A small image captioner, trained from scratch.
Model: 5.31M parameters, 24-pixel images, encoder norm layernorm, encoder activation swiglu, encoder patch size [4, 4], encoder layers 14, decoder width 128, decoder norm layernorm, decoder activation gelu.
Data: trained on pictures of board games with random positions, seen at a slant, 97500 training examples, 2.9 epochs.
Rows from block 5 of the image encoder, named by matrix and row number. Each number is 128 + 32 x the weight over its row's rms, rounded and kept within 0 to 255. All counts start at 0. After the name is the row's rms in percent of the matrix's.
# f: depthwise 7x7 conv (encoder.blocks.5.mixer.f.weight, 160x1x7x7, trained with AdamW), a 7x7 kernel
f.5 117 [126 210 181 112 138 117 131 178 135 159 118 147 148 131 103 144 192 153 126 141 119 142 113 253  85 117 117 139 127 142 178 152 104 130 127 134  80 127 113 106 106 113  94  92 116  93 128 119 125]
f.6 093 [145  88  68 156 100 123 149 127  96  36 132 129 105 179  80  80  61  56 140 116 129 175 119  95 148 139 126 131 178  73 123 155  98 122 122 137 120 121 125 156 115 142 134 174 133 136 122 108 124]
f.7 115 [134 107  97 127 121 145 139  63  53  36 107 116  91 117  55  65  54 119 109  93 128 133  99  75 197 126 134 169 129 121 111 117 116 121 135 127 131 125 130 109 123 137 135 141 124 129 120 126 131]
f.8 101 [127  48 115  84 168 163 115  85 138 157  92 150 154 109 148  91 177 113 147 139 108 105 148 192 207 156  92 147 104 206 103  95 139 138 119 125 127 131 146 153 114 150 178 147 123 136 136 139 154]
f.9 096 [116 144 121 101 109 102 156  77 126 191 141 108 159 143 202 172  89  61 156 188 135 156 171  54 140 127 151 139 112 162 115 119 155  81 102  98 154 158 146 123 100 146 136 126 133 166 135 119 164]
f.10 080 [ 66  71  99 131 175 150 118 104 113 119 153 138 147 135 102 105  55 117 152  95 139 150  84 116   9 126 145 113 164 106 143 129 118  99 141 148 158 131 147 155 141 179 150 147 174 128 137 142 142]
f.11 115 [106 133 105 128 125  95 142 154 101 172 155 143 118 122 162 131 147 229 138 101 156 120 148 143   0 151 147  94 131 124 116 144 147 118 162 128 161 148 142 124 144 137 158 125 147  99 105 127 139]
f.12 109 [133 103 104 125 153 147 133 106  94 120 134 169 157 129 158 139 171   0 112 123 123 141 130 216 215 144 138 164 103 107 132 172 150 122 113 128 120 131 120 129 119 110 117 118 110  90 117 145 123]
f.13 114 [ 91  86 111 112 118 113 128  99  68  84 130 135 117 149  91  87  63  41 135 111 142 115 101  88  27 140 146 143 169 120 124 118 145 145 138 168 168 140 140 148 167 165 140 120 121 145 124 138 149]
f.14 085 [100 126  76 161 103 166 129 110 134 144  87 127 148 132 199 147 129 204  82 149 115 143 156  86 223 138  88 104  91  82 150 131 127 129 134 157 148 125  74 129 132 121 130  81  83 136 128 132 118]
f.15 129 [138 159 180 148  94 115 163 101  66 142 139  97 100 115 111 167 101 173 164 136 126 104 138   0 192 107 151  76 138 154 129 122 131 124 149 123 136 108 123 127 137 108 148 129 109 133 145  88 130]
f.16 096 [111 132 167 134 132 127 153 148 182 251 121 107 141 179 167 188 200 102 141 131 140 146 173 126 120 111 118 156 121 113 168 125 146 131 115 119 139 167 114 123 138 147  87 162 175 124 159 137 138]
f.17 118 [124 118  70 119 123 104 180 124 122  59 136 102 138 156 101  76  45  41 106 124 120 111 120 131  86 145 137 159 138 108 116 168 139 142 145 118  86  95 187 162 123 129 165 102 158 161 120 120 146]
f.18 111 [153 128 122 148 131 159 121 152 172 154 132 133 143 144 171 159 125 110 187 152  99 106 135 254  18 126 144 160 103 108 109  91 157 116 132 137 135 111 128 131 113 102 117 130 107 118 142 106 118]
f.19 102 [132  80 141 136 116 105 172 121  71 152 123 169 119 131 148 165  73 149  97 118 113 142  98  34 248 112  90 110 147 101 117 100 118  94 135 128 149 134 117 127 123 132 173 127 120 115 119 143 120]
f.20 112 [115 178 143 125 148 141 155 143 164 164 154 132 146 144 100 146  85  33 124 133 109 139 121 109 255 154 135 153 119 134  88 174 123 150 131 119  99 120 115 130 157 136 122 101  94 115 128 137 135]
f.21 110 [166 113 113 127 132 116  98 125 124 129 161 119 117 132 181 173 253  10 112 103 134  87 123  85 115 131 143 130 146 165 108 114 115 136 123 156 105 136 121 134 123 127 114  92 129 121 155 122 115]
f.22 118 [126 109 127 138 101 137 107  95 134 168 171  98 164 150 131 122 109  91  96 144  66 203 118 130 250 159 126 113 144 147 113 177 109 133  97  93 113 123 110 106 119 107 154 150 139 159 156  92 155]
f.23 106 [138 155 165 132 103 103 102 140 115 127 109 127 136 113  94 162 201 241  59 127 106  99 140 161 190 132 167 135 102 122 102 116 147 145  79  86 126 149 132 125 142 117 113  70 120 129 149 135 101]
f.24 088 [202 134 144 124 129 107 124 147 128 125 152 119 136  91 113 154 181 130 115 138 125 125 119 188   0 161 144 104 107 163 129 161 136 114 138 103 136 143 137 175 101 134 109 132 103 157 118 138 130]
f.25 056 [139  51 138 181 105  87 176 117 130 123 187 138 132 115  61  89 107 120 114 167 149  97 118 138 118 124 115 102 108 159  82 152 118 107 145 120  92  85 124 154 104  99 133 135  36 159 171 146 135]
f.26 109 [122 185 110 108 154 163 121  86 186 153 144 167 190  95  74 145 137  25 182 129  93 134 135 133  67 105 156 147 132 161 122 152 120 117 109 168 155 115 124 126 135 142 114 164 164 122 130 105 125]
f.27 110 [128 146 142 118 115 119 138 159 143 140 131 145 133 131  89 133  56 130 146 152 151 115 149  90   0 108 157 124 139 126 148 110 158 135 126 162 181 128 149 151 127 147 124  73 139 155 148 130 119]
f.28 088 [137  95 113 121 161 101  85 120 118 158 138 114 130 125 119 149 225  86 103 178 126 148  79 163  22 138 112 160 113 132  99 148 169 131 122 139 113 143 161 132 116 123 103  55 139 143 146 126 150]
f.29 099 [168 126  98 133  86 142  99 156 110 143 116 117  87 128 105 109 164 192 111 114  96 110 148 158 255 102 147 114 130  88 125 137  80 135 135 134  98 119 148 111 112  96 159 124 109 142 129 102  94]
f.30 124 [104 162 128 104 124 121 112 121 137 115 135  96  87  98 117  92 149 242 118 139 137 163 121 126 255 120 136 111  98 134 109 123  95 105 133 117 125 121 130 121 123 116 124 138 105 100 120 124  96]
f.31 129 [166 158 121 153  90 110 139 161 128  70 149 120 134 136 113 149  88   0 112 122 118 113  93 106 197 133 146 135 134 156 145 144 126 134 143 156 168 128 154 128 118 131 134 155 126 149 128 154 105]
f.32 105 [128 162 133 114 114 119 118 108  52  97 122 134 131 137  95  97  39 213 114 144 124 171 114 149 232 146 122 112 114 133 121 117 105 134 102 170 114 115 134 134 143 147 124 176 169 150 129 103 121]
f.33 080 [133  87  98 156 143 127 133 128 119  99 110 139 141 127 115  87 118 215 134 116 143 154 145 149   0 199 142 122 124 105 128 152 144 124  92 138 151 134 100 118 140 138 108 126 136 116 142 140 101]
f.34 093 [160 144 163  97 128  92  78 184 206 134 179 124 147  47 114 133 163 146 118 113 138 141 178 101 177 118 117 115 172  94  92 104 123 146 126 100 161  82 120 126 127 100  89 128  97 117 112  82 105]
f.35 129 [126 137 183 127 111 122 127 142 149 249 139 120 145 143 171 215 175 127 151 161 119 124 132 105  43 134 107  81 118 111 154 111 144 114 140 113 110 153 104 107  99 133 128 147 156 108 122 144 117]
f.36 102 [ 93 200 117 152 127 172 156  58 104  70  81 107 108 120 100 169  73  95 108 101 133 112  97  33 155 140 128 113 134  90 130 127 136 119 154 109 110 109 133 102 122 133 104 167 150 129 110  99 167]
f.37 104 [ 93 138 146 116 127 133 132  77 126 127 105 126 119  77  96 149 215 190 136 147  98 162 127 179 191 123 113 100  67  80  84  64 127 143 117 105  87 112 111 143 135 161 136 129  88 101 107 127 118]
f.38 115 [ 89  99 103 116 103 136 156 140 111 128 120  88 121 176 129 119 122 135 151 121 130 135 159 113   0 101 150 154  79 112 156 149 132 111  93 170 132 116 138 125 131 162 125 114 123 125 126 123 120]
f.39 120 [135 184 165 126 119 114 146 161 136 184 145 164 139 152 137 213 237 161 174 137 128 143 139 142  49 102 107 128 142 152 164 118 128 144 126 103 132 153 130 140 108 104  90 149 116 102 143 113 132]
f.40 054 [166 120 158 117 112 116 144 149  92 191 136 138 144 114 127  47 112  95 142 127 127 135 137  56  10 161 104 112 162 133 154 174 180 114 150 155 113 130 130 113 100 110 154 124 127 102 130 143 140]
f.41 113 [122  79  74 143  76 126 114 125 109 135 132 112 118 131 115  96  84 126 108 136 172 158 148  33 255 140 153  97 120 103  96 139 121 117 122  95 129 111 135 114 107 139 141 146 121 145 140 129 135]
f.42 085 [158 160 164 118 121 102 104 115 153 159 139 149 110 122 178 144 194 187 154 119 124 131 160 229  86 146 124 118  85 133 136 175 112 153 119 101 115 137 156 110  93  81  62 110 136 153 103 132  91]
f.43 103 [149 182  83 114 172 174 146 107 111  63 131 152 133 128  95  59  84  61  87 116 151 181 136  61 196 106 107 128 174 126 119 119 151 127 135 144 133 128 104 106 163 152 126 108 134 133 122 110 140]
f.44 119 [138 127 152 117 151 136 120 113 120  92 117 125 119 118 114 147  93 114  87 129 128  80 103 223 255 113 110 137 124  96 121 146 122 126  91 111 120 120 107 130 126 121 151 142 119  99 125 122  95]
f.45 091 [ 84 169 142  78 145 146 105 124 189 131 128 134 132 117 125 140 149 198 164  97  99  80 125 211  80 109 130 151 158  69 146 114 125 144  93  97 168 181 135  97 129 106  72 135 152 121 136 105 133]
f.46 090 [149 143 108 148 121 107 137 199 127 164 180 142 138 124 131  85 138 117 114 136 173 138 163 176  26 125 176 139 123 106 139 190 130 149 107 133 109 145 194 117 121 103 122  78 122 172 110 120 170]
f.47 115 [123 112 147 146 127 158 161 165 119 173 183 151 139 122 157 170 169 159 153 110 103 142 120 170   0 128 123 133 115 111 156 125 129  93 119 125 129  99 134 120 139 104 147 168 149 124 150 149  99]
f.48 081 [158 152 189 136 159 137 154 145  56 160 123 156  98 132 129 180  92 165 126 150  88 176 110 108 251 111 156 106 130 111 163 137 151 123 137 157 125 121 119 113  99 103 156 109 144 123 102 145 145]
f.49 107 [162 144 133 160 139 170 171 109  85 105 136 171 113 151 114  72  57   0 117 148 121 131 121  90 160 143 101 141 132 158 134 135 137 152 121 126  95 133 133 121 120 123 127 150 131 147 130 128 107]
f.50 106 [154 136 126 108 149 130 118 106 109 100 149 126  97 105 104  73 185 182 145 144 153 124 137 155   0 120 142 144 134 107 162 135 130 148 135 153 112 145 126 110 107 121 116 144 173 124 114 117 126]
f.51 095 [ 85  70  78 157 117 115 116  97  74  77 125 107 103 116  54 127 133 181 115 101 126 102 104  82 201 144 114 124 128 115  63  93 132 115  98 138  80 127 132 113 100 154 137 140  94  77 126 132 152]
f.52 126 [ 99 135  99 112 161 115 137 139 142 107 107 126 152 126 141 118 141  85 152 151 134 136 114  50   0 128 162 119 156 157 119 104 170 144 131 141 156 121 140 142 167 128 143 132 144 147 137 157 150]
f.53 092 [151 168 130 118 102  81 106 176  96 102  72 122 140 163  65 141  97  71  73 147 115 161 141 116 182 183 151 184 125  86 105 153 109 148 131 180 120 160 118 129 116 129  59 107 131 109 126 126 124]
f.54 106 [105 165 169  87 113 101 143  90 115 157 109 130 124 178 135 123  49  85 143 118 174 124 126  32  50 123 159 115 156 141 175 113 160 167 147 163 154 143 128 146 134 148 162 106 128 135 113 120 111]
f.55 065 [ 91 118 125 155 135 118 136 139  99  90 147 126 155 119 154 176 157 114 136 108  88 126 113 184 233 121 139 147 160 110 106 156  98 103  77 156  96  75  99  94 164 148 182 100  72 121 121 105 155]
f.56 086 [168 105 157  97 131 181 131  69  44  29 121 121 108 100 108  72  70 135 122 132 150 184 120 142 185 108 141 149  89 116 124 135 138 145 125  93 112  92 106 124 142 135 103 136 125 133 110 125 125]
f.57 099 [ 76 144 126 131 167 124 144  64 174 120 112 151 148 126  90 170 137  89 127 126 174 101 126  84   6 146 123 120 116  77 135 161 168 134 129 132 130 110 159 171 146 120 181 107 117 138 119 133 146]
f.58 090 [170 145 135 125  66 106 150 130  98 133 103  76 164 150 133 120 154 141 120  98 129  95 135 197 216 194  87 115 134 134 129 152  76  99 116 117 136 107 137 113 117 151  38 106 121 114 123 149 147]
f.59 112 [118 150 172 123 174 111 127 156 157 189 165 136 154 174 162 150  28 131 164 160 136 165 133  28  94 166 157 158 140 133 173 136 115 144 116 120 143 170 148 126 133 119 118 118 129 129 140 124 125]
f.60 117 [145 155 170 139 130 117 144 146 190 158 175 155 121 130 116 148  86  10 126 139 119 148 116  22 156 160 113  86 164 141 133 109 121 135 118 153 136 122 114 123 142 108 114 179 113 118 114 137 129]
f.61 078 [132  99  62 120 152 116 120  86 102  39 109 115 111 144  92 179 135 150 155 139 136 149 163  77 189  94 136 163 171 143  82  70 133 122 126 184 135 129 121 143 111 154 114  75 113 137  96 142 151]
f.62 113 [145 140 134 112  86 146 109 132 161 160 109 101 134  98 176 167 218 135 153 121 130  97 100 222  87 118 132  99 150 153 203 131 119 105  91 144 170  82 116 135 150 166 110  97 143 117 129 125 150]
f.63 106 [115 147 136 146 119 146 157 105 138 136 174 114 143 126  71 100  50  62 127 126 114 130 114  35 211 141 122 136 161 130 131 159  88 134 117 110  73 144 122 169 166 146 134 138 124 162 145 100 101]
f.64 087 [119  85 106 105 127 103  94  80  81  84  98 125 101  76 129 128 125 195 120  97 118 146 114 150 255 130 130 104 108 112 100 152  91 124 119 100 142 103 103 107 106 118 100 124 135 114 131 138 129]
f.65 100 [162 184 119 127  93 123 130 115 101 105  99  99 108 110 148  98 156 233 155 121 114  88 107  59 242 139 109 106 120 122  99 108 117 129 135 138 131 143 112 104 121 136 127  99 166 117 138 131 152]
f.66 090 [151  78 141 113 137 120 159 116 126  55  41 147 154 134 148 140 104 193 126 152  98 146 130  66 133 177 103 174 128 133  86 163 117 129 163 162 117 131  87 107 133 122 125 172 186 134 160 144 159]
f.67 119 [117 118  72 153 134  95 138  87 130 110 103 117 136 155 110  76  86  41 133 118 145 129 108 138 249 117 113 137 114 120 105  95 117  99 105  97 132 103 126 134 145 105  84  81  79 138 139 114 114]